Weights of a small masked image model.
Model: 31M parameters, encoder arch vit, encoder norm layernorm_no_bias, encoder activation gelu, encoder num experts 32, encoder layers 12, encoder width 192, decoder layers 2.
Training: muon at rate 0.016, 40000 steps, batches of 128.
Data: trained on rendered landscapes of hills, water and sky, 145000 training examples.
Rows from block 6 of the encoder of a small masked image model, named by matrix and row number. Rows with one number within an expert belong to one neuron, the router's apart. Each number is 50 + 15 x the weight over its row's rms, rounded and kept within 0 to 99. All counts start at 0.
After each expert's rows are labels from the 100 images, of 14976, where the router gives the expert most weight on average: "strongest on" is what is common among them. Only what is clearly more common there than usual is listed. The data: rendered landscapes of hills, water and sky. In brackets: how many of the 100.
# router: router (encoder.blocks.6.mlp.router.weight, 32x192, trained with AdamW), inputs 0-95
# up: expert up (encoder.blocks.6.mlp.up, 32x192x192), inputs 0-95
# down: expert down (encoder.blocks.6.mlp.down, 32x192x192, transposed), outputs 0-95

# expert 14
router.14:33 70 51 29 68 62 27 63 52 54 33 41 32 37 74 32 34 63 35 49 68 59 30 66 35 47 73 66 51 40 33 51 61 67 52 33 43 63 53 64 65 67 27 27 32 53 37 61 29 68 43 50 63 62 31 68 70 23 67 45 63 25 69 76 42 63 60 31 27 30 64 33 63 39 36 73 67 66 72 36 34 50 70 46 34 69 31 42 60 37 69 67 62 28 79 69
up.5:66 80 17 25 34 63 21 45 35 61 55 35 43 54 72 30 27 32 44 59 50 44 27 54 31 25 64 81 44 56 62 40 81 63 43 60 63 48 74 64 33 71 29 61 49 64 63 67 42 66 51 70 38 38 78 46 61 53 36 35 51 57 54 53 85 53 45 43 48 65 75 62 28 57 42 39 48 67 35 62 48 50 41 32 65 42 60 67 58 52 61 34 38 79 96 48
down.5:55 53 42 60 59 75 60 37 31 62 56 51 37 57 43 25 38 63 65 49 60 73 58 57 62 51 59 72 68 82 57 25 64 11 65 54 72 35 39 64 37 60 51 53 45 51 51 64 55 67 38 18 35 55 38 80 34 52 30 36 25 64 46 16 69 31 52 63 36 50 43 49 21 53 52 65 58 36 37 41 52 24 73 44 63 35 53 78 46 53 48 42 40 60 49 40
strongest on: sunset (100); sun or moon in view (43); desert dunes (34)

# expert 0
router.0:30 66 59 43 69 63 38 71 51 32 42 33 31 30 72 36 30 58 37 69 66 72 49 68 30 45 69 63 50 53 46 62 56 67 49 32 23 31 59 67 72 72 40 32 32 70 35 66 31 54 50 54 38 68 30 65 40 33 70 38 50 53 68 57 33 71 66 33 36 39 61 33 72 41 46 62 67 72 59 32 31 50 48 69 27 35 51 59 59 38 73 67 65 42 57 65
up.5:40 24 51 87 29 73 49 25 49 59 58 71 47 61 44 42 57 51 29 37 51 35 64 44 35 52 66 73 55 80 42 51 30 31 46 29 48 37 37 42 27 47 44 35 26 36 48 34 62 43 38 54 51 32 30 64 73 21 44 83 31 30 80 46 54 64 26 59 37 53 43 41 38 37 28 48 78 26 52 38 67 50 51 69 60 54 22 08 44 33 45 62 37 27 26 73
down.5:51 49 52 36 35 49 61 47 37 54 69 73 59 63 39 47 63 86 74 59 37 36 38 66 47 33 53 69 52 51 39 75 55 57 40 42 18 59 45 23 68 33 52 43 18 19 80 53 65 70 45 58 53 40 38 28 93 42 34 31 49 53 56 44 64 28 51 77 41 39 38 33 49 63 30 69 61 32 79 56 61 63 47 52 63 39 51 59 46 48 50 38 38 36 81 36
strongest on: water: dry (84); green hills (57)

# expert 27
router.27:31 73 62 47 72 64 40 72 49 42 51 33 30 29 74 35 28 48 33 69 69 65 44 67 28 51 51 65 50 51 52 52 68 62 44 31 24 38 54 56 72 73 36 36 25 67 32 63 27 54 40 55 38 74 32 66 38 31 72 41 54 52 69 67 45 69 65 33 37 42 62 38 71 46 36 63 66 75 57 30 27 42 49 68 28 46 65 58 56 41 74 70 65 42 66 66
up.0:40 49 81 46 60 79 55 73 64 70 47 42 31 54 39 58 37 59 24 89 61 66 70 44 34 41 41 63 70 74 41 50 49 35 58 65 42 44 03 45 71 36 61 42 54 77 49 36 34 50 56 39 34 35 65 49 29 59 45 56 52 50 67 52 54 55 55 37 43 64 57 57 41 60 50 58 49 44 47 33 72 83 45 78 28 23 73 48 45 61 39 39 54 63 43 51
down.0:49 60 48 17 02 42 73 51 45 26 28 42 54 65 66 44 44 48 57 68 52 60 70 51 58 52 67 44 57 47 58 66 42 32 36 61 49 40 51 67 67 51 45 59 56 79 34 32 57 58 44 47 74 51 57 28 49 58 49 33 72 68 49 40 49 70 66 61 54 61 61 53 43 51 66 31 31 51 64 56 45 67 54 51 29 46 60 45 40 38 59 70 46 41 61 47
strongest on: night (67); purple alien crags (37)

# expert 9
router.9:33 70 56 43 66 73 39 61 36 32 41 34 32 38 64 36 30 63 28 52 67 67 44 74 29 40 66 73 63 51 58 68 66 66 72 31 33 44 68 67 67 68 37 36 27 57 39 71 34 56 63 60 41 68 31 66 40 28 66 46 60 56 67 71 42 67 68 35 40 54 58 35 69 48 26 66 70 68 56 34 31 46 72 47 38 43 53 65 50 47 65 65 65 39 45 70
up.5:45 50 45 44 99 37 38 29 72 54 58 53 58 62 48 41 28 28 80 44 40 52 27 61 54 50 41 54 69 61 47 51 46 43 62 18 69 42 50 54 50 48 35 60 50 61 42 38 34 25 62 42 41 58 51 68 54 58 50 31 48 10 50 62 34 48 47 22 55 67 72 58 40 58 60 46 26 42 61 66 51 50 61 57 70 63 49 58 51 73 44 71 51 53 55 38
down.5:39 15 31 20 45 60 34 53 62 34 34 65 63 66 49 36 58 44 47 57 50 49 57 68 80 28 50 45 56 39 87 52 36 23 45 42 39 33 45 49 58 32 32 34 41 78 54 45 72 39 63 64 58 58 65 36 67 41 13 17 53 38 25 56 51 52 46 57 73 42 35 34 31 39 35 58 35 31 49 50 54 65 59 73 26 48 54 42 56 23 56 39 53 62 52 64
strongest on: sunset (100); desert dunes (42); red mesas (41)

# expert 10
router.10:35 67 54 33 67 65 28 69 49 36 32 19 40 31 62 33 32 60 34 54 71 64 41 45 37 55 58 69 58 61 44 58 61 66 61 32 38 64 69 67 69 67 34 34 37 62 34 69 34 74 67 58 40 66 31 69 32 47 69 50 67 47 65 56 27 66 70 39 37 41 69 35 67 70 31 68 68 67 64 35 35 47 47 44 34 73 64 64 59 69 65 59 65 33 46 67
up.0:34 46 50 35 53 33 43 46 59 57 59 65 64 36 61 49 65 42 59 26 42 58 70 53 61 43 75 71 21 50 51 37 42 43 84 32 34 54 36 47 42 47 58 33 39 70 13 62 44 60 34 83 54 33 54 25 33 38 36 93 55 42 20 46 41 26 47 49 41 49 64 39 52 40 61 60 62 50 44 63 56 61 45 35 59 51 21 56 55 66 39 71 49 64 54 46
down.0:75 52 58 30 39 38 89 45 37 52 62 58 54 45 40 56 47 55 69 58 54 61 66 39 57 54 57 34 70 41 38 31 56 91 21 46 43 57 59 59 35 39 66 39 52 34 16 31 48 48 38 59 48 47 77 67 40 50 55 42 57 53 55 45 75 41 62 62 39 29 55 33 38 50 51 40 28 36 69 53 58 30 30 41 52 72 26 63 26 43 39 67 49 46 48 77
strongest on: noon (98); snowy peaks (67); fog (59)

# expert 8
router.8:29 68 68 46 66 49 45 69 41 43 40 47 36 34 70 30 28 30 40 61 69 55 28 72 28 46 72 63 32 54 64 68 67 70 45 33 32 51 48 67 73 67 45 38 27 71 40 51 32 55 43 31 27 69 31 58 38 31 70 41 38 51 71 56 31 69 66 32 29 26 62 36 69 21 56 64 67 69 41 33 33 43 58 67 33 47 44 62 56 36 69 69 52 42 62 69
up.5:43 43 41 73 43 49 62 36 27 48 62 47 74 48 46 41 53 46 28 68 40 62 85 38 56 38 43 59 60 17 41 61 59 68 43 59 76 46 91 48 39 35 45 59 46 16 40 73 41 41 49 49 63 33 32 55 25 32 61 67 59 40 56 36 44 52 21 61 64 51 31 40 50 78 75 67 62 55 27 52 42 76 52 66 68 62 38 47 29 57 61 06 59 61 52 47
down.5:34 52 52 41 65 50 70 49 51 49 64 53 70 55 61 55 72 46 25 48 34 32 65 51 49 70 39 62 67 38 39 59 48 50 48 63 39 60 65 29 70 44 59 27 70 75 38 40 19 50 38 66 32 49 43 44 36 53 55 50 51 26 46 60 46 54 47 36 73 47 34 49 38 73 41 55 50 53 69 42 50 46 71 15 69 35 76 38 43 53 32 24 72 54 66 50
strongest on: night (99); high relief (66); dark volcanic rock (46)

# expert 11
router.11:35 65 61 35 64 67 32 66 52 37 39 37 39 35 56 31 35 56 26 54 70 70 33 61 33 58 63 65 66 42 45 65 65 68 65 36 38 58 47 66 68 67 34 36 38 60 34 62 34 75 74 66 51 66 38 63 34 37 65 46 70 47 62 50 27 69 67 37 37 47 56 35 65 69 38 68 62 66 71 39 33 57 78 61 34 41 74 67 56 52 68 63 70 33 50 63
up.0:28 50 50 72 61 55 40 58 53 40 42 52 46 41 51 71 51 70 38 43 35 11 58 64 61 40 38 36 13 56 41 53 24 54 32 54 50 73 43 67 44 69 59 60 59 44 65 79 52 53 71 41 33 74 74 32 93 49 39 33 62 42 45 58 51 62 30 59 45 61 54 61 67 52 70 49 40 42 41 42 44 70 51 62 34 51 56 40 53 53 52 37 73 28 44 31
down.0:29 40 60 75 52 42 75 49 53 37 59 51 43 39 27 51 16 47 57 62 37 43 49 42 68 51 42 23 64 38 56 30 32 50 50 75 66 29 71 46 70 46 53 62 57 67 38 40 43 39 26 30 21 52 23 41 57 62 51 57 62 52 43 57 26 32 32 59 27 43 40 32 71 52 82 45 41 45 58 64 62 63 49 42 35 83 24 63 20 43 41 67 59 45 37 46
strongest on: noon (78); desert dunes (51); snowy peaks (46)

# expert 20
router.20:32 66 73 40 65 64 34 65 63 44 38 34 30 35 67 35 36 68 36 76 63 58 51 49 35 45 57 71 69 64 40 50 43 66 51 33 34 42 71 62 68 68 32 33 33 65 35 71 37 60 52 67 81 67 34 67 37 40 67 53 65 34 67 70 36 67 59 35 32 38 53 34 64 61 43 68 62 63 63 32 36 36 20 83 36 48 74 57 50 50 67 65 65 30 54 65
up.5:29 63 34 41 37 67 59 53 68 52 67 58 41 41 54 60 50 35 43 30 65 61 37 32 52 47 52 38 56 67 53 53 70 59 63 59 66 50 38 49 51 52 61 71 60 81 22 34 40 51 23 44 37 49 27 36 41 58 63 57 43 50 61 63 53 53 53 45 21 25 64 43 44 61 64 47 53 61 67 63 49 33 47 12 45 60 11 53 58 32 55 43 36 71 73 37
down.5:34 94 64 67 69 68 66 50 69 66 70 38 54 66 42 37 46 54 25 48 68 19 55 18 62 46 28 28 66 63 52 27 48 58 48 64 37 69 63 57 30 45 87 76 44 76 35 50 36 57 27 36 25 48 41 16 58 76 43 38 42 42 57 31 54 56 48 51 44 42 68 43 69 45 71 32 55 56 29 37 42 38 43 35 39 66 29 66 44 55 63 40 48 53 33 34
strongest on: noon (99); fog (65); snowy peaks (49)

# expert 5
router.5:36 69 57 46 68 55 35 61 70 46 35 34 33 35 58 37 33 64 44 54 66 68 42 61 35 67 56 63 61 61 54 51 74 66 69 36 43 53 60 67 70 66 37 33 34 66 30 61 31 55 62 30 34 63 36 66 40 39 70 39 74 76 64 72 37 64 70 33 37 44 62 46 68 74 28 65 69 65 59 46 33 35 66 47 35 62 47 40 64 57 70 57 63 38 58 65
up.0:88 66 16 27 42 59 26 60 16 40 42 64 54 55 41 52 54 61 80 31 49 52 42 43 45 62 49 51 49 62 73 53 48 73 49 55 57 27 46 33 58 32 25 65 10 57 65 58 47 56 56 55 23 36 32 40 63 55 56 45 59 50 53 66 50 65 44 37 36 49 50 65 64 53 29 62 73 51 41 50 48 39 57 26 52 49 75 40 43 51 66 24 17 67 49 48
down.0:51 54 26 51 65 36 68 18 41 41 48 52 32 55 68 64 61 68 33 47 44 57 57 60 53 64 56 28 37 31 62 77 89 58 46 49 53 53 62 77 37 54 95 27 40 40 37 75 59 38 63 42 60 41 31 57 72 37 58 82 35 68 27 36 29 45 58 38 50 46 61 33 51 67 59 61 45 59 48 18 43 39 32 34 45 26 48 77 34 41 59 21 63 53 62 39
strongest on: noon (98); snowy peaks (57); desert dunes (39)